Weights of a small self-supervised image encoder.
Training: adamw at rate 0.0016, 7900 steps, batches of 512.
Data: 97500 training examples, 41.5 epochs.
Rows from block 5, named by matrix and row number. Rows with one number belong to one neuron. Each number is 500 + 40 x the weight over its row's rms, rounded and kept within 0 to 999. All counts start at 0. Numbers have three digits each. After the name is the row's rms in percent of the matrix's.
# gate: MLP gate (model.blocks.5.mlp.gate.weight, 336x128), inputs 64-127
# fc1: MLP up (model.blocks.5.mlp.fc1.weight, 336x128), inputs 64-127
# fc2: MLP down (model.blocks.5.mlp.fc2.weight, 128x336, transposed), outputs 64-127
gate.82 085:500458533500498496483548482515496567500501506507500500542500428540500501559500500479487500543448421500507536516545487500518471500464580535438415446456502511476600500548500500531491503416492534
gate.83 116:500510459484488503500502533486500422438500500456531500525445590498510500581505500532500483500500500485484500485608467500500500480476500449452411449500570500646580466500492488518411500473598439
gate.84 102:500505435479514536500587500500528500500470481500550500500500544504500433501456424484495500431534500574500500491564446502587429512500500500389484500562500529481482566494468433500500368439527516
gate.85 093:500508558469485499522500512500487486500539500488542500568500500500452433535461500490500424500500505553504592549444463466553456500500460591468500563462500496500543500452480468455472500500554500
gate.86 097:505500500500488540446557500493548500491535476500513563500558500476500477498500526500437512485500500561540459585529512457500500476406424500309407504487519500449443520500449469500531477513499500
gate.87 069:500483499594449493446540500500523500500563500426500471500564500500464541500452352523524485489563497500546495500478500500500645500500500495500551458500543533500558503441500536422547489502493488
gate.88 065:500551481512494518576446498510522500500459439571479570491500458549500432500533500444500500500500500576500500500486490444500523504383447504500476633468500462495423560500485444500500500557500477
gate.89 070:450493577486527545527518555542527500500604509419500490509563535454500518562500488526500551500500500577460496500565458459549538468465508462365462500550508500482507595500444500496453533554500413
gate.90 082:500519382501516560500500500493458532577554500550500551456425528500500466473547500500468460500565559467500500488500500430461427546565500483512458539530420473490596438529460527500500500519500496
gate.91 075:495566500500441500524553475569445555500460500454566500537458486524449518394566541500500500569458471500542473428516500559560480540441500524500521500435500500432500484587454465500500500500477500
gate.92 088:526499467496500500500500543544481500500475500500500500506500500550500500500397459533455449448382484500500500419618500467449500410507480500500468500614500576539557417500513440456500406523454432
gate.93 113:500555500551474500500539500529453500550454471451500497575625446554544527518558444500465500453511581398579500472502500423500500500473467597500500476509509519500386556498500479500502590500568490
gate.94 094:488500500500539500500500500584485496500517470432500468500574472486500521443425452548500499471468500500500500540499400496494479582500500492500556500486510531446500500500500576500515502500500434
gate.95 092:487558494497506615565507420500467500500500493582500500500500549496504521445500460500478500500370500500510447500449478505529514500500457500425571500466474500500596500500489500489500398465554466
gate.96 081:500472481518544549500500524434500500510500521516496548474481500500515468500500510521507428489500500521459500514580502524588500488469500468441495500500500507500500454500465463500514511500500554
gate.97 112:537474543536500500522500445536500529527500506477554538500500524500500500537500473506469428500500500523527521540451470515500453547500474556576500464500500500614494515453446475500500466500572526
gate.98 106:500581500552456500517500431519489582563564500382532500499461414506500495408500500500427500453517443500573546500504544548565538551435411500500500547476476500500477533552500500500526507470500500
gate.99 117:458500474500543525454563500598449500486493500522488523438451477500481472500556500517500477530500520496453466394500500461500429500500477500500534500534462489447500580500458452500485626547466504
gate.100 095:500525512508484500569600500567500564537532500517460500552479469500491520500442500541500394543547519450500467506545567477493619502516500500562500543506500500519488444468504458466500467603418446
gate.101 088:478492672493502509566431500473500472514491500500524486518495500606500461538500427521500466532516597500528526500580475500518473500494394500487465451492508486511557500549507500500508518461506500
gate.102 070:464500407463500409500471429438437596411528500563551559492500543500479500500451500463462522449470500500500500450579500444522500500500500502571451473589544538500573443500500500540480497429503500
gate.103 094:546420500525469502421549500553503518536500481422559500500543500525500500537500466524488430490464521550500519494572443475496500500529523448503500496500508467499520500498462500500500479500541500
gate.104 092:500512510566524502487448473500500500533500500500480500479572515500500442500560497500568500451500440532500461547500519500500478433500549441507406500441500421500516361585553550500540448457495500
gate.105 133:527540496500513500490493442465489500408463500515500504500550500535549524497519496484500500506372469504454494556583466513566508437468565487440479500500521500554500532511500500525547445458551526
gate.106 088:465509411500486500458485496565430500500445487500500427531460564594493492465500531500513560500483443467482536500486448579476500500526514558390575527500502500488608536535498500468500450449500465
gate.107 094:500503562500500500493459431439500603503469470500500536500500500542487500447481471466500522470560500406532500438500568500471541536560497500593543559494473538610500509500500482500500457447622544
gate.108 127:500500455499550497469531544632500529566494480474500475549423500584509500500468500495470500461561497495500500530451496500549440449481476568514500585524404500467500586568500441500528443530496500
gate.109 056:516460500500449472500500492572529457500586479505564508458476500500411500452453424500500500480440499500524492585502569479371555500476500451521519559500410500582500500409500474500489500500503487
gate.110 096:500533500466523466500461500547507553500556500492500500390500469500494487449500500500471500481500537502514538489446498447564519466500417485483457590500476559531500500476474491500584500463546465
gate.111 100:396556534468515497564497558500511500534597522472470512500510487500474547533525500419428470500500566500558429533515500405500500460434388495507431455500500463500500500497506529500493490500428460
gate.112 084:498524548500514500500488498563514500441459562465583434500527469500541511493576479505460500465473582537500500560559500500485404500532500465500550500557500567523513587500399500500500500500483528
gate.113 088:528500518411458500566500534455500500416495583468508431428535551491463548500500500523515494500446546501491500455500500439441442500448500566500475572466513500500449568600466508491465502585466500
gate.114 116:500472545500472601564500565471500500549466488356500464546592516532446475500532529510452533500475534493565528419538439488471525522481493500500519498489500500500500512500526502472513538511570512
gate.115 110:539559537558513496482500468441510500500500500455500542502480517500500500489500570507500501537510534500500500485460500559587500575467417543442515452500573546500500578465477500541385500547500439
gate.116 115:467489495500500532456528500442500507469436546450558541457553467475492498500445484500558371444500468420500472500500482553495500500540500479500474530615476556555500574404606504535500487524497464
gate.117 114:500543534500519537455506500518500482528500500472538604460515500586501500559518535442497500502445575542557500530500500428512500484375494517461516538495451497516500524500498491500550457473560500
gate.118 113:491481500533559501535478511565500500613484552491500500500454483519511542508500480459500501458500468412500500598460469493500437584474561593512438510500517500506521419521500493568568445500500500
gate.119 099:472500500524485576500462535536420530500500507500500503500439540553578459466463500469480500500500500458530478500543506487472500500435479500435555582500455528500561500575500490453467511435436470
gate.120 085:474467503591482500413544446500485500485461500500542508575500466500485500443466500500500548500502531516500540545584500484500447500397500439380476470495478500601489562500544547500489500500519500
gate.121 125:500500500503521532453500500500536463476494458464499500616536449557500500500500508460484500476441500460524477551464473419513500547495473500471431500479567444515485500502500483519537495500495497
gate.122 107:561500500500570504572497484487482438500500500500486500580534500500500400500454459500438417437489500500472469554500447448500481483501500500452509511500523548500500489515518500490505550500490536
gate.123 113:398559500509500500446569480492508500524455470414481500475479500500500500593536413528482603489500501459522531458500454455500485477529495500500500469565500534554418500497500467500500477500540500
gate.124 106:500498459514500537458413453445510418517421615521486450500500518500492504403458578487517472549491500455516506549500521500442558517465489500476520463516500521441500500497579500441519503500412499
gate.125 068:457500440525500461454476538552503500489500500523545535582447545500468506395446500512500494524530500500463475593532500458500542501457419543545500381488449475500541500477541500496500485428487432
gate.126 111:500500462471547500529500513500457500619451455500527538526500391542528532483529506486500500450500452431466500536523500500500392500464533659500461519552423460500533550463483502486559458500495500
gate.127 088:492487505531500542459557525500523500550473500470464568500500474500555500427478494491463463527500529538500500462563546495500393534549500505455489484500459494500546514479434583500500518523492500
gate.128 119:500500500460486555529500422500500500414500500543438454500500547531500556406500500545500500500418461624483500500499578474490574457500518423507561489484500500509523493469500500500488552500507521
gate.129 099:463484506552521531508585517594468500539479481501474449500486500500406500500535500500483493500520499610428500524505474500501432507500490500427430500500598500500512519415497506528524486500500500
gate.130 095:503500500544500512577445500500500488539479522560458419537500500500456500488490457480496571500500477486507501559555500495500448500442546527406509562470522500404468491521543593485521500500505535
gate.131 109:504445500500396500533442535482500485467498561500500500518510500436500644539416474500536420500468500551538500525554500500500514447497470530486596492559474584453500500507496500507554491577500500
gate.132 095:500453508434445566497411603500500362543500553572541500536444500432478443464432526516500505456500500543472482500519500500516552500490500493439500524500493500490515500500500500408500466500420500
gate.133 114:500500500478458510528500504500526562484497509543500500500539536531517532515500496476446462484531478457553500615520509429557500552500441640432433500500484469470548415500500538500577500500453517
gate.134 082:573559500485461538529500505526456551500500466558563526451447500565500456451467592500457530493500554500552504429500500400552434465500374500507440500500389513529489555500488540500532592469514506
gate.135 111:500554551455427527465563394500459534591474495430500500500492500502522500500413500500494500424500537397500537470578530474533500500492518526537500499588421492500500512519500446449440496500522565
gate.136 106:500500500482553518500500539473478500500482500434500522557480500529500468500500516454500500500463500556500603589486460534446547500500505500427500488424547500536458550503500587508500480577500503
gate.137 067:501500518440500500500512500395500500549567500427520524500456554478500491500500470500554535525544489500434466434570494500443537500500500500500480462471544413543559500395498540527500500500538532
gate.138 106:500500500500478561500462494442500548500465480500524475500463522500500500446500571570496427527428446497475583428551552500497500589500608500558533500500488525467578554500500500500498546500510467
gate.139 100:532500543466501575505567442379482454476531450484500553500535464500506413505437572500576500500511540500500472494477488564567500500521477500418562472468495484574500500500442539500548500420557575
gate.140 112:539500500500500579500466500419532533458500466443468503500503578500499475415494482463469485485524511549552500567483527541500507550559454500500551514508429501500512534489520537452500532462500556
gate.141 046:484500534500476500530500500500470502495500489381461505510458500487500448562419450460481500500415500394473498456547416549500500426604564464507500500622559500531471437442519513500500576473500456
gate.142 088:530531500512500569500426500500526402490566406500542519536500540500468464465498528500500612601500503518500500519500500500628419464500500465453500417500578415500533500500542490511500492465517474
gate.143 111:500441509450500452500479517544461572495500530500375500459488449500409500529389518500557532430480430456500500500485465518524469480549500500500551487500441500472562410518527510510531542467500500
gate.144 084:574510467521479395497500541500540490500462495500530500521500500500441511500530454500522500460500501534463500427512500500438581533460432500500500500522500500614494595443500500494525500515493500
gate.145 124:564572537455460576440506500539500500604482509513468433555488514500496520500500473470492479493450500455580459458472578500506320519468535601553520512506476459493499482500500555500500532541502563
gate.146 082:578500489500500486500500501400474500413500500536500532500466562500500552500522500557513500515500506595564460524469509518452514500500483496500519584571440500541500541417500500493534500500500500
fc1.82 078:500501493500500500461463500458508429453500500579500415459525451500500500460500521474562535525500398500525500498500473500542585497525651533500549433500522516496500461500538500500568500396533500
fc1.83 117:455523520494528500527539500430500464500532558500442500494467505490541500592500524500470478454417500500516500397552463425571481500571453425432508500500569510500469429404538500509476464439454553
fc1.84 100:500490523500526525480536457500518467481500415440519494458500526500503500508475471500427612554488500398485438502528500419481561502500413454450500476539569569567489445567500579500500594426553500
fc1.85 100:500505449504533465566500441517500435562500450597502500541500550496502500500399454500515521500500549546487514524519500520548454547539420577407482500539500500500500561545513456500434512499500500
fc1.86 100:500496489465513581549451484496486434500500483448480500463483500500500459520452428500489566527436500525528500482456500533405500476529513576444514500500523518500452512545532500481555434496472496
fc1.87 066:491500520500508445500520500500525493436460477601434469449529531500485500500477500486500500507500508608528480588500500568372574500441500477500506559594500530506484513446500458500569500543500466
fc1.88 075:493500500557484500467500471500586451471500482528433491467422450546500498500545530500549531547506524461476542428458505522544405462516630521500404500524500491500513500500500500480518520500568514
fc1.89 064:500500572503500469488546400445531500500568487597472524532500500523500500486455503500500451500586525453463500500525500517489502581500500500562520500500500424520500500500486469495500500500500655
fc1.90 080:500548500495502560454525545534500496450550509500427500380500467517512500529494529504425567449494500545598500542580421459500412464476460480500500468520479520500417472562528495500477597454538475
fc1.91 077:485483500500500544487500453551482524529510443433500504518491552500403500499486500500473500500500523493545500453431492526500583500500500500421537515544521577451487485474500461500500561500500532
fc1.92 080:503473560529480512482521530468515490395500500564500500500500487501500507500546501500500500500558516602500500552452454505552524500405507500485500406361500500452460500471465500500561457486556546
fc1.93 109:500491500459517407429412522500556443500500475500500515509449500500560495617500384500500537446500464445531469458567500500500500500488570500443557500553458500500500500418500500470464500500521480
fc1.94 092:491500564493526449500458554550495470556500513445557460470500497500495535547541539509569433461470500417482545425500546443565500500559500447544520425505506517554527421500455500510500500438607500
fc1.95 096:500501500509474541467537534570500440539443451595460444501500524496500576452496592500545546544500519521468480437497472500558484500483500500500546500528468515500557457500500557554500425461552500
fc1.96 094:500536547475433479542500490515538532495468487459541500547476486491500563482549375500600554531440500476576512500446500573376500547506477546475500511527544474500410500514426434500458522476465499
fc1.97 094:430490461474546404500431601424481454500522508492500500500530500508457500512500500528406403500555500521500500447493468458496585500551553466490436532564445498500500575432500503471500509500501489
fc1.98 109:500500585519558500438537483500410512525469500484517515500466501500463500500500455547471474500554487540478526500500482467466500452500635410542550500463543539492519442517437440476463555516500486
fc1.99 126:424492480505455500547500508515545500453500543523502448541451487510498500548500438474512548514480499415457457500484478500500429500481500537514531461500500512500448543611501500518500605485468561
fc1.100 106:468483522500555551450484500491500439500484500405545500529478571471493500500533574460587408537462507626525511463449500499500474438500500507500554509506463513474584500500518500562523584579482545
fc1.101 088:466500368571555500561500499468493532472500489466442544524500483462559465467488500500454525544499521626500480520500500467484500439500466500518517469575500500500523500548500500500528488520522563
fc1.102 076:530524500500466575464591500512451409500500528431500500526542506500577481495507500507457526513447548539547482474452464471569545555414500526487444557456500565477500480500467413500562463557481500
fc1.103 086:507455404484532454500396502500500455464445460546500500545500500544423500504500506448500499500622500515537500433500633492531521527532500503498465488500432425500500500459500500452561500504500521
fc1.104 094:475494569482556457500472534500526461499488432435500548500504534469500500560565450500558481500500542500456534519500500486476495500500472496567472483559519500585440424484491500500476500473536455
fc1.105 115:523491565550496500500514407455500500500478504499520465489505502500427500528500575500515449463428552504423531466522465500522533500581518500500506514671500506548500517476516439554442477500443468
fc1.106 087:500475485514574558496453500529586423454500500564421573476574597500427500533514500520431500461467511500500514481500549446494492584500500407535495517500500500519559500463482500446534419553500425
fc1.107 102:500517575534500500602546566455525613460477500468491500472500500529500500430453500533576446543474540470478500466501450500452516500500472500500514444500433541467560543535572463451480500500595496
fc1.108 143:500530500537487500542522500500428500459460523500584476548500466609533482530569562500500467494515469500500500500446500500532500473408437565486510477447500500528536586538537500544520537432529561
fc1.109 059:469484579500478500500526375500549479476533487354500500500560467514500567578547478537579500456562534481552526574500446525500566497500443461500604500500500563500500494500500459500500539567552500
fc1.110 090:487567481511500502457569508502471491507500496532473518448500592544507500569507497500507500500528550500500487500540500464460479500500500500503431525500409571500579526520500500508496500536467500
fc1.111 097:512447515454515500447500445533535509515500551586450500584559500479500491537468500510598474549500451501439477500445477500411529490496606499499500443493523493492564500443528498500515500520500616
fc1.112 079:500475527493449500500524500500415576500438515500545483500500505500531565500501426466500478533462584500569509553531381444509435462500481538481500500500507500500500587500455500500449433500488450
fc1.113 100:483413517420454528437519465419508539516488500500500500461500462457525439426528573500528555535500500500471566472498481487527489500500500488500482597465536484500547569525500500460519500440544592
fc1.114 114:471500500500544584500424490500514480541564540500500500489500468499514445613542467479491500500559455500491549500500440494538439480500523464562511500499464482501495580500578509500494522580500500
fc1.115 110:502500602500490459500462474473482510509500536543514560471477614436568543500500500502471500500461500592500538500471507479477477571490500514438454523452500520512549500535500500500450443500500531
fc1.116 126:430460490500442500513450535500453460510511505441500549425566451500500479500447472500546503500491443433485550440542418500514559487572504479472504436595477492500500417551530455562479511500511455
fc1.117 108:456500521428458474462501542516518500575554500567496442500639500493500561463476457500500500500500433482434518521508533526516450555500500500457500455386515511471436500548500486450460465500444500
fc1.118 111:500446500501500401500444500515514516500436500617500500500524559500551523570549545500551474501463561442500497500600543568500499443545468523543528557500500453500563512455500500527500444501533457
fc1.119 107:500469500493500545523451514494524491568408522500590478459500401554450537427500429500500479539506505498500517463500646493500500500443528562558529514367500550500473504416500494498500521506541532
fc1.120 085:461449460470520545499475471500500500550536500520557500500500510500525500499432509466500481453462441505554495485440500500442505500500521435438499545463543500557522500472500500490540462500424557
fc1.121 126:523476483502441503500419500500500466504500467500533500584500500500500500500377429482500574470473500500549472523500552539500526542448501470607500541430483500497500538500547463500513500513486476
fc1.122 096:445443498500500535500500500469539460573549500500500500500500500500553552462520500488567500589460500500499500518549500480516423436477500500500494498455519427453479499500432500500500500500518560
fc1.123 117:523477500490534515518471525427481545473500500420615437516500442500545513466554500505487394500519506554500552576500526500552519534516523473447409454500562477502472500548508512488478500534461482
fc1.124 108:481512507510511496533545545500500497500568595474532535466500501525546482579458549551490568488462500472524500462497500500500508477480500426519492530510484509544437527407578475500510589500428522
fc1.125 063:558500579500535500500515500452512535578500500500425500461521479525519518500515500470500500451500500534500531500518500476537500499500552412423466631500553477500525500579441461565539500500519491
fc1.126 110:500458500500534458522500500443488500549507500500500533466575447500521500443458500595472500500500523478425541549608501551422544498537499540461500500535462506500517500500464487460457481500468427
fc1.127 092:500555462500523548500500413523552412441511456500589485500500521466500475519500580471539557531469500448458488474395527500547571500425544511415511542508500474423449541572500438507500481519500446
fc1.128 127:477500517495500500500500421464473546500504579514523500455434631455500502425557497538559438500500500586474506500500500479504505488469500449459500544513543550546500462561500500504500500481480500
fc1.129 097:500528500500479413446500538570429500501500500532500500549500500595500502472510461500500408494577555522500500602532457509501470532465500505512526479510503500500430500500500504500497564526502500
fc1.130 095:467500493490500488474457540500447500368538500482500500444507500500494487500536462538507465446406507566455500467446480508578552527511488461579500564537461500576549564466534457478517479503505500
fc1.131 098:487437606500398512474530505555524500500500530480446500500500455462434581500477528499517500437433500487500451402500507500564500493472530434483541500586466523455483500480381469500500500525472500
fc1.132 098:500473465500574500500500468546511526516437470500441500514542532500508505565478500544457500495525443500535460543507500500409452500541532506481437521500475500554538435459508546500428511386500477
fc1.133 106:515500500460460468500450412500522468500436558517552488500623451501512492460463447555501534500500500500500492500608500538560396462549496606499540470541527500491500497496500500564500493488441493
fc1.134 089:451522502518534505500502399451500500580500500496500578500500500500459500500493432452500424454500550509513514500513500432458530502520351462522500500500500562547502500476486473478500500513455500
fc1.135 106:537520543500502404500500500534500558500513500559513500494441510480500500395500500528511562577544500520500518538430541500500554460441547578530500516405511516500481637490422500562500521519519500
fc1.136 107:500524500603500537513576500485470430500500412500545475604476518500500500461499587501505461497563501500500475500500501462548507500423500392501483474500573500528539500450482500571500428487500500
fc1.137 063:506443532480533478500528500500559500507506441460500565500500500500496496500553481454472456538518464500500548530591486500408500500579418500444500499538511451500570537500484500500499500500577549
fc1.138 102:550523457500491542500475500495500448500500473572542625472461503458448495515448500500500500521500532451500527500442672500500520557502431500573500475418467500500502470405447504478507498540500510
fc1.139 095:500500500489508500456426533565500571439399498543499471520481423478547479467500428462477500526500500515515516500500500500423531500483461510500398500511500506500500521446500508483599500465500578
fc1.140 109:470500538488544500466583443492500539528523488465504431377500500438511522500532503500520500522500464447500492482455504500500446534500500533418461415534500464453481454402500486500500550465500519
fc1.141 049:512500474470478500543482529500536486516500500500500398469500497551500448478537486469500591539500427500500512578412500535419478456395545627500543457500500500428500500540452500520460439395446500
fc1.142 083:497500500496450460500593500459500505570483541476429512500581490453500521486518523500604426428457500513524469500484500560496500538604500499471460529500464490410500457500500500468482462485404524
fc1.143 108:484498500540412500538500536483536500532590460416488489488500457500500533500464494452500515485500436523500519500500520535520525546493500504459569500490527520445502460630500500500477500577430487
fc1.144 094:396500500530444597499539528483500500535464503500465500442529490470500493500465500466574488412498500501500410518500534542528500499424500424408596556500500535500507451500500500517500501513500552
fc1.145 123:500494481530468432532481501500500491500500526500529577519526545462500560449457455500514591472486475528500504525481500520437495498473466491572505500489512485620517457406500500545550535496500479
fc1.146 083:517559500535460500500444509431500500500391449500500500500500500438500466500491500488500563524365500421445522426500500613500512584500482446500481478568417500535548500552500500500484500500556500
fc2.82 071:500575439500453499464528524507456521564424500500487514487488527432535431531480432500500500542500525509425491575456553500537514496551472538500562500500500426474515500471468477500544534493500595
fc2.83 135:545439469585500500602500480468516459485500604490519476592430500457500500447500480500523511399588559500455538500532567500524500414522460437483500563523500538535500500500571496455427493500499523
fc2.84 088:539479514558596472500572500455517481500547500571411492420500542500468467478519550500458473456538587500445500500476483470450398500413500516500488472541512500546535486500500500475554433446447599
fc2.85 094:482500500427509510500442470473500500490424490468484540586436538488514548500472527500554544504500483469494544489487500511611524412491536475491500546510508512506394500552500532454523481552496537
fc2.86 099:500537500500500500459485527451500500434500500414459500457505500500500469482472434464538500508529500585512500500500557500500454520529500559524489540530537464500482533492520381484537607508500557
fc2.87 070:500500500500500523500518522500481500354500497500489529500598447500500541449523608525555545466381470550588513497500500401500500500522565523500519575413485519506501500499501500442500439516566500
fc2.88 060:534513579566500489455490574500591513500533521500461500500558465500489500499565555508500500500577500503501534520557500500503500445500547519526393500466523500549500500486542481500500560431472417
fc2.89 064:558537487500471500465508542500482465600491461500574462490500551500510525500500500462500413530479464454509505572492500500560471507490521500500446567475500486487451464500567542442500592500432521
fc2.90 081:447548500500575500500449546500551500471424578435539500500483450500500500500500577517556500383469500474500548500489510493500478500560447500500531566490500500548418463548533500443494500500457500
fc2.91 076:582415525518556500500464500497500526563500500577490478495456500500544537531563445468456491563448500458499493545536409500542500519449531500500500463500474493469447587567479500584551500500512500
fc2.92 084:500481583500516526452500500500451449417500471500500467405594392500502499548540634500471456500429497569546524500500508500500481500550532450500457500453473505500548538524437500500500471476500500
fc2.93 133:464509549523556553476517500460541472445534490518500473437556452587500500555500592547500451531581465510500467480538498458405402500522500494500480467500500522505558526481500500458541449477507519
fc2.94 089:464571530500463546499458566602528497512500437500500500435500408567562450489419500517500500563385465458500511500485475498432500545527458535497500488456475500466500487507403575554474500543500500
fc2.95 089:500563500523500500448551542519500500500563487597500500494500456500541557482513500486441500546500536478500431500565458459503474504500500554500496426491528504568548501434481552511523499451476404
fc2.96 087:540375500579559479555486500551510437508500533605500500499507500529457518500573500500500500475496522519464500471500516500500531482445390528500468500500555500500500500497545450500500500465490500
fc2.97 106:513527466565461561467545500434500500401500470446500469462539500500500478467571495500450476419550494584500502500570500520460507506500480527549469542512502500501544449548500448489517583489500528
fc2.98 104:500495596500524424485465531482590500500500424500474500500564505557538517520596601507500458562416485500500521539498500437497463500412481535500448466507500482500478550500495500500529508500527429
fc2.99 123:500500549560540463529474536501557500475500554445472500531539510500498544487497584558506500442500523500576500484559423450503454500500456500500500518500496561540460403500537524436473500500502470
fc2.100 090:545469513500500500500500506500454522535468500500454483500462517444451500541461533500500426552515485500500521579456500500500540503500497500530502422574500489500500586461474434500582573450462500
fc2.101 084:490500500397500542446500500500452500500441500526523488500468471500544500544500369500508500615483497439478457500440497500500501461509573500500558412500534431500500547535507504527532576500500500
fc2.102 075:456589452430557553500500537488558439569500520500500450473463459500578458542471561443465521500500500455500433526404532558500443500532542533500554484475500512483515409489524575490562604494500537
fc2.103 085:438540470443500536391497440506500509517477500500500508500518432500500544505438500456541574500480500491556491457519518489500435500527518560500556464542486500465475416500575426500508500537471550
fc2.104 094:518500467571543500450561500500533414515506522514500431500504500495447463500520474474451483500497500527557500500546500492505500500511470442530500565440477527474564385500510531507410562485500500
fc2.105 128:548500506500514545500521558592500413500495517542500457509500448500500524487463445500510464500500500502436500484534500500455528503500434469439467513435453509480530423475500564546440515500452500
fc2.106 099:491500487506533424500548453550424521556527467524460516500454497452468474500395500451453500604402566512482453500517468485500479500500518541500539441500525500434589500500500478509500478484500491
fc2.107 094:531421583500482500605437522538530552516539440503515448477500593468500458504507459500500457500500459463539500532470500529475628445479541475451500504509500551520458500490500474590475530518569455
fc2.108 151:478500456541485552487500444584485500516489568500540505500556383543500500484450470566500564500396500500500522469500500500500502576554480473475537530449466500467500500529500580500424422500465500
fc2.109 055:471527541441425565500460457472520494500409500415528509467497500481500515500434500500602558500393398500539507458481500500528489549517559528500500489480442518511500500500500500443500514562489556
fc2.110 087:488504500507500500500500546543499513459427487463500517476422539491500459497516457434500588506500497498443500500472611457500500479526469556416542500523572458570481500498500462536547500556500579
fc2.111 094:544395534501500492540500515493500500500572492527452462474500501510478515470517500522535440563500500525500553560500489525532500500478582530500418500496454516500463573496500500500514458454488373
fc2.112 080:528537500565567500593500562509500500436446501509497500523479500524514498500506576572500493408549496516500500500500562500500500477535520477412537500500416566536450500476460614500500500490494464
fc2.113 083:593404500541502457500479500541500500569536497584535500500500500418524552500458516472476472404500500473500500500534500500531528437489520476525527522500500500507431422583500535500562500489442464
fc2.114 122:408522538463496520581496485500541617396500482426496548500510544462497502495496564539500540500541446493522454440492500506500502453536496500416500541495515512549492500416487505418520511558558509
fc2.115 097:434500560481500500516442490450561530464471574500477500553500500516534500537513602588586474500568490440562518497500500490500431500475536515478457539540527500505422445478543500411517497500500497
fc2.116 124:460418530526478437568471500521500500558529500511500542499492536516545498482517518500544528492540478413495520501411500480479530419476457541468500525563575500580468482458519505498554460549485543
fc2.117 105:500453544500471364475521502478430596566500480507451585522545565500526535500500500427534497474561500500474510472500500500472521457500427549502500485560577482515500500505489432549573574500521481
fc2.118 116:535483449500500427476500551448436500591490449573439500500500500458511500574534440407460457558596528468463471534451477500543500444500466489539500432556561500500518500440500500544500500434500540
fc2.119 102:542547512535489423447500551498500500460516455487465538424477520547474500517511449454500433500500500539444526503590450500472554560500463479428500500513450500500540500500438500616527522461500500
fc2.120 082:477535568419526467503500549499500547500451500448415536437500529466500500468503475427500562455535500500500486560475536520500525500485500500513541500532592437537528489532496500548590586500564609
fc2.121 126:491553505500502500500500476509500500445500500427503494421500468470454545500500405500500629507420500503530541500563543431454547578507500500448482477537494456491482557549500485500511500500464608
fc2.122 098:476483500405509491583441500546574511549500515472437500500500559500455500458500500542500605516437503417429561468500500500500499503483496549498481500500562448535419527558500500500500499542500565
fc2.123 124:517443490633500481500587490547502500429500500580500500540483500506458500510565464500473500514503538528422456453614516471500500500500364451464500500500512500459556500444517489500463456470500535
fc2.124 099:500528523604476465554476500579479480486508565478487494517535500516530532489500455500499538487500494515504518500553530476500527500492500500451500530519500529529488423408500464500444484523513494
fc2.125 071:500511498460436500500516500508498500502500450476500500511500558411520500500516417467477500525500507542472451500500500578500500500562500527500500500500512436439500500500479364595548622516500520
fc2.126 118:511432545409535495549500462390522522500475500500500500528500595500500500557493563500543463500542484514421510547454539500500447473500514540563530500500500516500451595478478457424500430515517559
fc2.127 084:570450500589500440481544500541479500549500515582521500474492458505500494423556436471417521500481575553500472500587532500500521580439454500531526441500553483500584500545476479528476488500539528
fc2.128 143:500500514573496500598500500500500500475553554564500500542530500533443453500491542587536500418547474544511500491492541500485483466500466500548417571529500545538520520500541562417423392496500500
fc2.129 096:500500493422437566544458500481477451502465465499500458500476540443536500500500485500524430522500500543500491592435500585575574446579586500526545521421439509500429500492500508548440500500500468
fc2.130 090:503500429520502500427538485523449610522528500500500500546605492500517562500459565500481470500440548500500500541500448465581413522483500500541546532448500523500522487500516531501452421471454421
fc2.131 092:462535619560454500500500499534500500446498559500500507500572479500510551500521500500579500500500500508553500500505437500426579464500500533409481523502489500545515516405500500461412500510526500
fc2.132 083:500490363500541568454500442500499469616500482534536500500440469468536500572500500472465578569547500500463468457475585500560433500537516500526547497500550407500500440444474477511500480500510599
fc2.133 119:461500545435445500532467470471500569500480437459451507483441511428492464488418500470566511506523512500495500514453494515485553498500528561500471500586554471500510494500482417506572516584533547
fc2.134 103:477500507475452500525493500561443500511467439505539411451473500500523432500500417500507512500472500500500500500453507500528500500545560441436545531447500500500500500538429505535479567511502527
fc2.135 110:514470466471484495500500545568500421566525500542500381443494500479500454545500418500460466537438537526485507464499512500500500545473531432515480500401479500439593500558500500579463500500500500
fc2.136 098:501495500418472457500463549471500552500523382407476500440433570507500543488444500417557462500547485500486529546472470552500582472539599500500500433500500476500466500500500455500580584496500461
fc2.137 055:466421530543543500500500557536549500500524554520561477596557500500407500450500500519500502500500500535491510398553491500500500550509500482574470549456515500500488527587500500424448500500500420
fc2.138 096:500500500500510500555518533492479500499541444500419500465526500517500516430574500517479384520500500500500505607525340450500557500500410459500451433500465547523560500500453503565500523500482451
fc2.139 094:438500540416500570533465404468500536500500500464466500500487461500546474485500581500534500500516499500515515500454500500500470481541559500525532503568516500494500528448483440435549483591500566
fc2.140 112:496500556500520500546427571494492500413500553401503515535528500500475500489512545500558500430500424500516571454500500500428510500551513500465455500516500500500407500482532451472509517547517500
fc2.141 051:503513486456500539415487528539438381500504426552500404501569420482513518500500480500452539545500514500494449500523533527500413612500532523564549500500471485422557500500500534545520500500467500
fc2.142 075:472472500570591500496564493561470460456512549551552408500500500522409466500527431500464580424507565500500464383489500451486500500477456500500470569518570490515599500523500500521500463500500541
fc2.143 096:467566500396467507556458500414533500607462471500435500500465500500558500500489526500549489572500500436500500500452412621591463417500500500500498500494469468451438502472500518468500500500489533
fc2.144 079:527460500502500489497542403479486455533500493500467467459451544500606496530453440439500500540500528435465500500458567525500500541528545541549500451562500456500500500485447500547566500460460628
fc2.145 128:436506477451481509551468466547520500500476517493473573513444444561571501500466500500539529562500500446521479534449500503489561462522465546449526450494500500500458497500500574498491415572500530
fc2.146 086:500488518500506551577487500586527500559441555514500500524425500500492505483443477500551482456565500489500476500514533510500578425541414500410465558500500512563467402495519464585449500500500500